From a checkpoint of a small waveform VAE.
Training: adamw at rate 0.0035, 4500 steps, batches of 128.
Rows from block 3 of the decoder of a small waveform VAE, named by matrix and row number. Each number is 500 + 50 x the weight over its row's rms, rounded and kept within 0 to 999. All counts start at 0. Numbers have three digits each.
After each channel's rows are labels from the 100 clips, of 14976, where the channel reaches its highest value: "responds to" is what is common among them. Only what is clearly more common there than usual is listed. The data: single notes of 20 synthesised instruments.
# conv: width-7 conv (decoder.decb.0.1.conv.weight, 128x128x7, each kernel summed), inputs 0-127

conv.36:557492501479459482500443467507467510443473481436498509535449503525487439504477473516496437434485463444444406437500529454619516451467525475400465463467448480457473487551560475573489461502440529502410414542486532507508391458664474482506603474491494519414414505498486448476465506396512488504453425461462520503485489479472537575477461525460321538502459552397466473450526447519491472406408
responds to: quiet level; octave 5; bell-like

conv.120:606526517515464519500452449482515508530496531479513482455500500472506450507498508501502473555518497462463452444522593463495457491498591511407520501490426492517496515499591476479501479515468500512597389457518480491509427460493483528447484502457512501582500489507514388504504631435491676507488453505487686515503469555515538537515562439481400564517499508455468504523657452509599499403580
responds to: thin (high-pass)

conv.47:535472478455477479480387476453452474516470489437489522452533483444453509478457513481489530553466436407395427387447443392483439429426499455509459451461463489441450449442444502466500421481398511469520486422496497467481380518509531463465506452377482489508528447443454455461467535388452498463499376460424507459455410494476510486493535443514557521476448465464533434452470381474450450504537
responds to: decaying tone; bass guitar-like; octave 1

conv.96:457494477446568528473536468453504479450518485494477436441482474432459454443435413444457448548493468530518515528459437535462419512505477470460437472493511527481450475532380457504464491444538434451459511484518508359503540441543492453468580470534474467604503425373448496458465470527461429485566539467485443514463545457487556524474551425540444460482451458489428442517374525448324459558438
responds to: white noise; clipping; pink noise; text has "clipped"

conv.119:541432437446457484442540519442486438485474460485484492484415485449450463436470504490417420441462460532526512535491505556534459496508544468480493459419371501484460433538524518550470479419538492408453320544492511471479549436541432466454498462568429474469487465478433337423453531535439535456504552485466546452451510472462489490481506465487458499423466521494435446544563546448551447369534
responds to: decaying tone; harpsichord-like

conv.79:437472491474389546492542456349521488471532524510491484509518485350479507478476468482483545567511460552527543541499444535485404527520460461565484463468440506499478473495392456459514490480553486477520493490530480432513563532462543508434519462513473485545512373326463474450472460548306463492530549486474438510465508497502460489487471399530560464486477468543564478522424528488397464529437
responds to: decaying tone; octave 2; text has "piano"

conv.34:510435447401447524478522531385513463550508494476456534492482500359457509431437455497423509532491450535525545529477453537498403490496504451567486467428423496468462437546418496546482476444530519414505487517533487437488543514582504488445501453545458491554522347350424484434444488537361466449501530484447470476423520505500486521523491404504553528448443510542524432503443524442430440506512
responds to: decaying tone; octave 2; harpsichord-like

conv.108:589516516515514386512551473493486517485501465476509548515485518488519505507494458484512486484478513575527371516487492612499506536545692492486471506501502488538524511512478497528502535513580518516561502484493505460490517496533514462498499502559519486500482488480509506515513653472482516510518608507506537499504470490482507540489597510486442602511498549359477505781462584533444517504531
responds to: octave 5; thin (high-pass); clipping; text has "clipped"

conv.103:602512505494409519523446465522502529477502509459498518483409494500493464501484510514539386501511470468452411444505617470545477461479574475367482472523471488483492498545620495544513461508463511519521420459513527465484404398601398491422558490479500524469493488496477422488496586414524558518503448482472593526484434497513531565483558449483341578534472536409411483476573439516535482451509
responds to: quiet level; octave 6; bowed string-like

conv.53:480539516518471567526499428547591561502554577492533463451502532494519593511480497561591484529535494513500493485501596517460455507510531454450495496684573496499499533506480451461514495547513502548621508450539596422591480488432605512455507486496534537538590461434503493524508546470539525524661506486491509547501515498563473445535655402545505514558495472491510496529478493510427501613459
responds to: quiet level; bass guitar-like

conv.50:399501497509406493491469505447516496457531554540529566646462530466487615511503522497485564459530511468477575479506431450655500467473441438691502493449458505456513495469434452457507465497461528504455506629500492494478489577511530540496576513455517494416513456446505497490505469513450421508482440502490411504493540504516521516443482476433604452494491480609615497434446459503439514521519
responds to: octave 2; mains hum; horn-like

conv.94:516467445443455496444543516454483445483474442497474493459384478438452459456461522487421369436464479530537539549461530560539446487507532449483493476462424494484448430563514504572483496444540498429470396572504511426439557368532384480400518471602452491445493444477457402445449498557444534456509548485483537473442552478457493487489520434490451490446458527503370449514564553452539466440537
responds to: harpsichord-like; clipping; text has "clipped"

conv.113:495434407426580521447546541399415430469430412493417498462518455453422433423474462435399476534428468550535512534457426544456468512503499486487485455356397482472465411527459517511462485418553466402491458492477466494489551477505505458524471453533425455529524479482438473416407486542417524442474558481471511434454526456438495512462467514478505475405462500511468458530544540445529455410456
responds to: decaying tone; clipping; text has "clipped"; harpsichord-like

conv.78:545500490499529441512446520453447499463474460455511486617512519524497454514481481538496521455453497432440438442502423446649537479479514487460458489376417482473491518491490520534505486505428526523469428569507534530542390527612565478602629475477514507449466512490502473510478508392490466499463427473487506499490527485462608632503440584509379497493484531438555500477506472506454499387403
responds to: mains hum; thin (high-pass)

conv.125:455489483467457523503563533388449475499475479513515521456475512359504490466471477522443466515456494538554569561426445531514408515514455402528457508448428493493457473502372516502499504476566512451509475526501484350431605458525483470423500508544485512513518360384469483483503445596352457491496561489494456441487530479457452503519475399485542481467467496546463465489431547477393499482473
responds to: decaying tone; octave 3; clipping; text has "clipped"

conv.45:516520505508499519509637523497502510485510496524496516500514488504512499505503513483506492505497514721617483591509518633470513575577523507484512503509499504548525514497500553488505534517743518507570488476511499493519639485495511493509505504535498510522536508506511488510515524552498516505538764515520518495508497503494524514503519508518495537508515487477478514579523600497501504517480
responds to: clipping; text has "clipped"; white noise

conv.97:605513514512509434491460455457498497518517506446509487453494497451506447509507456498492445579492495487453369447490554488486420508491607478410471511482435492519503500465533465482484491515482507506595427415522549434515440437524460490430519503457510502563534448442512431503504660415469620496542487503480611519506460520499532557455618421528381544503493506367435511579550481507490498455591
responds to: octave 6; bowed string-like

conv.70:489473462441455495464530632469471479496476448522496684520538506454486487431456449535439492469455440568517493531468484546496474432493472444485499468507482480430561445575441355491490432463596593406628467542447477479527567487550588428493569469497478572569616452443461461494480477517473483477503563520458462445468548488444477510534523473473490540432427471481513443467510490443483481561538
responds to: white noise; clipping; text has "clipped"; pink noise

conv.32:472453485450416479497394476496468461536475503444483557529492480488467552460461518477469554454473447412410447419481443394514500420436439479568495467507508516444466448431458457424481423453406537468454520478487482524448377554435452475490495479384475505370492487490458506453474497399489475464512382485436476471457474513485485494551523491502587461460462427489586444418488388461501470557558
responds to: decaying tone; bass guitar-like; octave 2

conv.90:544523506497456532496525494478479498524498486500504481420423498445503486503512535491506365561479512554507424496473552533386439556519551457429457501521474522541506504449493507410503513496552488504556432360493563412459505362435412467383483496453499512547576451445507429498497587471477617498558552521507579491503521495479542537493587405531479514522515451442362506628545507494489502498517
responds to: octave 6

conv.58:471493492502462567492558423400467475511477494501502475437527491343505500492499415501486494626466484570524502532462446524389413550516462443519475495457451503503495478447393454409470498478568507480562489410488477387478572480460458482426473496472484526572454361369478485493490490532348516475538552499480492448496490502476442500508516394533567474474494438516476487552461519486413491525483
responds to: white noise; octave 2; clipping; text has "clipped"

conv.72:574499489485494445491382491457455502462464478410500542472522514479474476486464518493500484513457463396389336396473494411507466424439525479431455471459449484467467486468508509510506427507393531489538461409506464490504351482535530465491514480412507492514505475472477457486493543346465516492480385466438543468477401489486526522478505483501430559492458502378487469462513388493487485465461
responds to: decaying tone; quiet level; octave 6; text has "piano"

conv.11:557515498487450438515537531418454504494484449489506508411419500379516438494503523514493408476443500546526447533439499565503418521516566431464441505434408488518497515507468537519520524506555515486514409517501510346441543382534414452419496499552508514467547402416494433512499567508393544502526577504515545471490505489459472529493561420516452530512492523426359495618500561499461505429511
responds to: decaying tone; thin (high-pass); harpsichord-like

conv.22:482442464432370532476540530377535460567509510490432480550456435418446527447438468461471503464503454543544550544495447565570437513529528446556494462485448487499460427550418491551498491476545487452427529553462607426493562509479511512460529440563464453473487392380427522448428496550389456456562550486460451529441539514515421470520491432469497501459461518538537449556436552444430434545495
responds to: clipping; text has "clipped"

conv.52:472472485494554531483482451460480462563439500499489531516542510504492555458502468489451564516486511483483493470495373455388534497488446531561555509384471472492522477440453458403468475452479528451536515403463478604475476564305490508535411508428476491475495539558501522476500471470469540468428469526486524448511460529469485425515438562480651486444509428531564490474592458443594493417601
responds to: bass guitar-like; sine tone

conv.124:539483470459467499477421520441465465553504498478464507534588468431458530442470510462459630630436497467436464424459426476494438472474578457550482477456459546481494459498446487510491456444441500444519484500488527509512380625473590475515504469460445496505572453425455456439458589412442536471572428489469529470456480491443598540492581446556536516476472478502635464540511426448466457533565
responds to: mains hum

conv.95:495464470457437541486528495354501485503493499483471482467492460394462457463460446483465505522487455539521514521505431524446430516506498482497498449343288486489465458498449479473484475459545468461506293477487472494512538498415493487467479455509447492515489427431447348445445500522363533478505534468469520491455501497473458489500486442521500489476460482514510447539532518474510446409502
responds to: clipping; text has "clipped"; pink noise; white noise

conv.84:516426390417433518441533503404462443484428427497428494497568519428421476446478507477423577623451479530528541521476469542480440495492523485555503468442420480495486409535499477517457475400529493418524473525492456528517536561462560460494449449544405467536500451446450446421401513543419588437512536486484544426442517458414543483498482452463543472406487495530580474520593519451557462531501
responds to: mains hum

conv.61:589517509512477402505548516452467511470496457475513522467454507453518458511512501495503432475446505562524390514471502593498464537534652466459450509467453484532511511498490517514507542510570516502544445481504513400480524418541453446463500522545518497481534451454510462511514654475452550515519595513517566485500473500466488544488593464513421567510502544374401514734490581517453512466519
responds to: octave 5; thin (high-pass); clipping; text has "clipped"

conv.92:536468466451360524486487482360518479492491510489462531517492492395470532458463507488461574548512465501479500482504407474477440486491505472569529460377332504469477448510455465472499471443502502442509351483513505523506487572407514502472472467458440478491516427439442361443453529477375567475474488490462547481453458494501526486496474425520595524460465489533612449497572469487533451497514
responds to: mains hum

conv.26:479525491486591549488528440544466475583439488516479491428539477510504485450472437485479529613497496533513506513494496496288510544514467534444557492515552471518499482462514442421457509467529497469577525414494422565451526513311405513512347485456475538473453561592496509490483494512526581474505528517494542477501471542473544446533503515503559484483497429521490479505594497471622480476595
responds to: octave 2; bass guitar-like; octave 1

conv.24:470465465444412546477507489351486467479507490493462490528492471396472521448466501504462559530498462513504552510494410478492447505487452475562519452344310494478470444471443471453482478447513471436498350495488476506506518545359509504483493443468445522501472437442451380438434469524377532472482495482472508470457500497478509491488461454492580451460480456574569460487542490472519456442487
responds to: mains hum; octave 2; clipping; text has "clipped"

conv.88:513431444409455572462574483427487436476476471492446517473427476453443470418413534509420445423467462581564565564483477580483445516527511485487496452443400479483474415552486505504467482422585500406525401517495551477494580451426459488458456425554428518506442470477449424409395510567434538457512585479478530472443570461482507474499495466490482512431454481529457430530560543430532452460477
responds to: clipping; text has "clipped"; octave 3

conv.62:494514499505491566497656520517510511500506499532494550531521490530493520496495518479521504538505487727602489584520534608457534605563490518487526473523515516532539503489537557444506492518727538517602508445507508527529630504479512500518516488492482521564557533529496504491494506555528512492557698518498518480500494499494532524499515521507516526499511450490504497557550562496544480541453
responds to: clipping; text has "clipped"; white noise

conv.46:496492500493466580488506411556523494523494540531483482473543503488478620471472482481518480524536508520505512495495773511538470506511544451515495481649542555504522487535632455482459485483511490493529449466505529450466491461545543509408475478491471510425550475500497419465488577491552541494643500513496533505505470471498497549514680372498527480530513482523493488510504480474537487552568
responds to: quiet level; harpsichord-like

conv.30:582526525518506429501523478458456511518489461483509507453488505445517445515525482488517448572435515560503354498471498552452450566534599475454436515450453483548521522458488486458493525527554521515582459414496531397485507433501438451461488513495517501547511451443516469521516648459451591500561567526509572479516461508462498541475615456530451548515517510354399516701500541518452510469528
responds to: octave 6; flute-like; bowed string-like

conv.59:495461479455429513486512495302503481516515502476479491476496473331469488472464489492471513533490451510509518513483438511506387496493488456527485456350266509470456461506440491501499467467516485472505410503518482452501522500489511481452515461508464487540510367384445412456453486519330516474507521472452506491452508495487476506518498415521517486472457495519506452514502509487476457483504
responds to: decaying tone; octave 2

conv.89:426520507523493589496519481499484497489496511591526484496459508479507528520521498481504479496503528477532800546474509471558475497495416474578464510493494491489516515530518481530489507517490477512492518602499529440455557469538476509456522523519510498499483479491524521501521407618495486518493478519529476484527569477501520522463471468470609459510536499766477521373492502511514520503471
responds to: octave 3; octave 2; clipping; text has "clipped"

conv.123:437548532530399621527547535516511525492511549584529518535486518458520568539545543473529567617532554543548613550507506480487490571531412477636536532522538521535549544477537495439526533545547530537531531501513547476452560544564482550446555543454536522542517468481543524528533439585482519525530521546538497495533524548508577572464485436500676474550553437656563545455509496519538532540464
responds to: decaying tone; octave 2

conv.65:514437427430416535455525508376465448508456457490447512476518476389457482413437499539428530580469467538512517514470471526462432509502509466536504454403343497478481417525471476493472477415542500396556361493492521489497542519458511469465466429503415535537488427439444391413420517522390550455503527482463539430452503479451500514496514437475540487425464489520531435526548511452525448455509
responds to: white noise; clipping; text has "clipped"; pink noise

conv.33:544518506513492458511615544466480511478487469521527545454479515472520487505507512512502459458474520626612476599478493683491487535595587499484485524483463496544524517557471544556519539513656535499546465532497504452485632466523492481491485526627510506470538485483519491508526552565473529528499709517532513478516522507468500518513530486486462566516500556449433515610499624510476525492486
responds to: clipping; text has "clipped"

conv.106:514436444445516519416545504452463403517451439496429500540484439498452482427429469476413501373441487556543519543496431572526512522530548488491486448380427468513490431527472497527431507408563491411460440535429521557485546504414475475570497408559412474408463516509463461413427518540464522446496559490503521485465592453428469510499487555468468476427490512508512459576560554439553440421469
responds to: clipping; text has "clipped"

conv.6:554435423417460525464525498439482451427473467485441533469427482449439471398431465469405431405469466533517509530482477568512457487510563469411477442442411487477469428583499502569471476403533502374516424551512470500533518448514509454465493428577415473539484476466431418400430515519449520465524543479474528471443517447466516476458496467485378535444456517486479435530560522425513440454422
responds to: thin (high-pass); white noise; clipping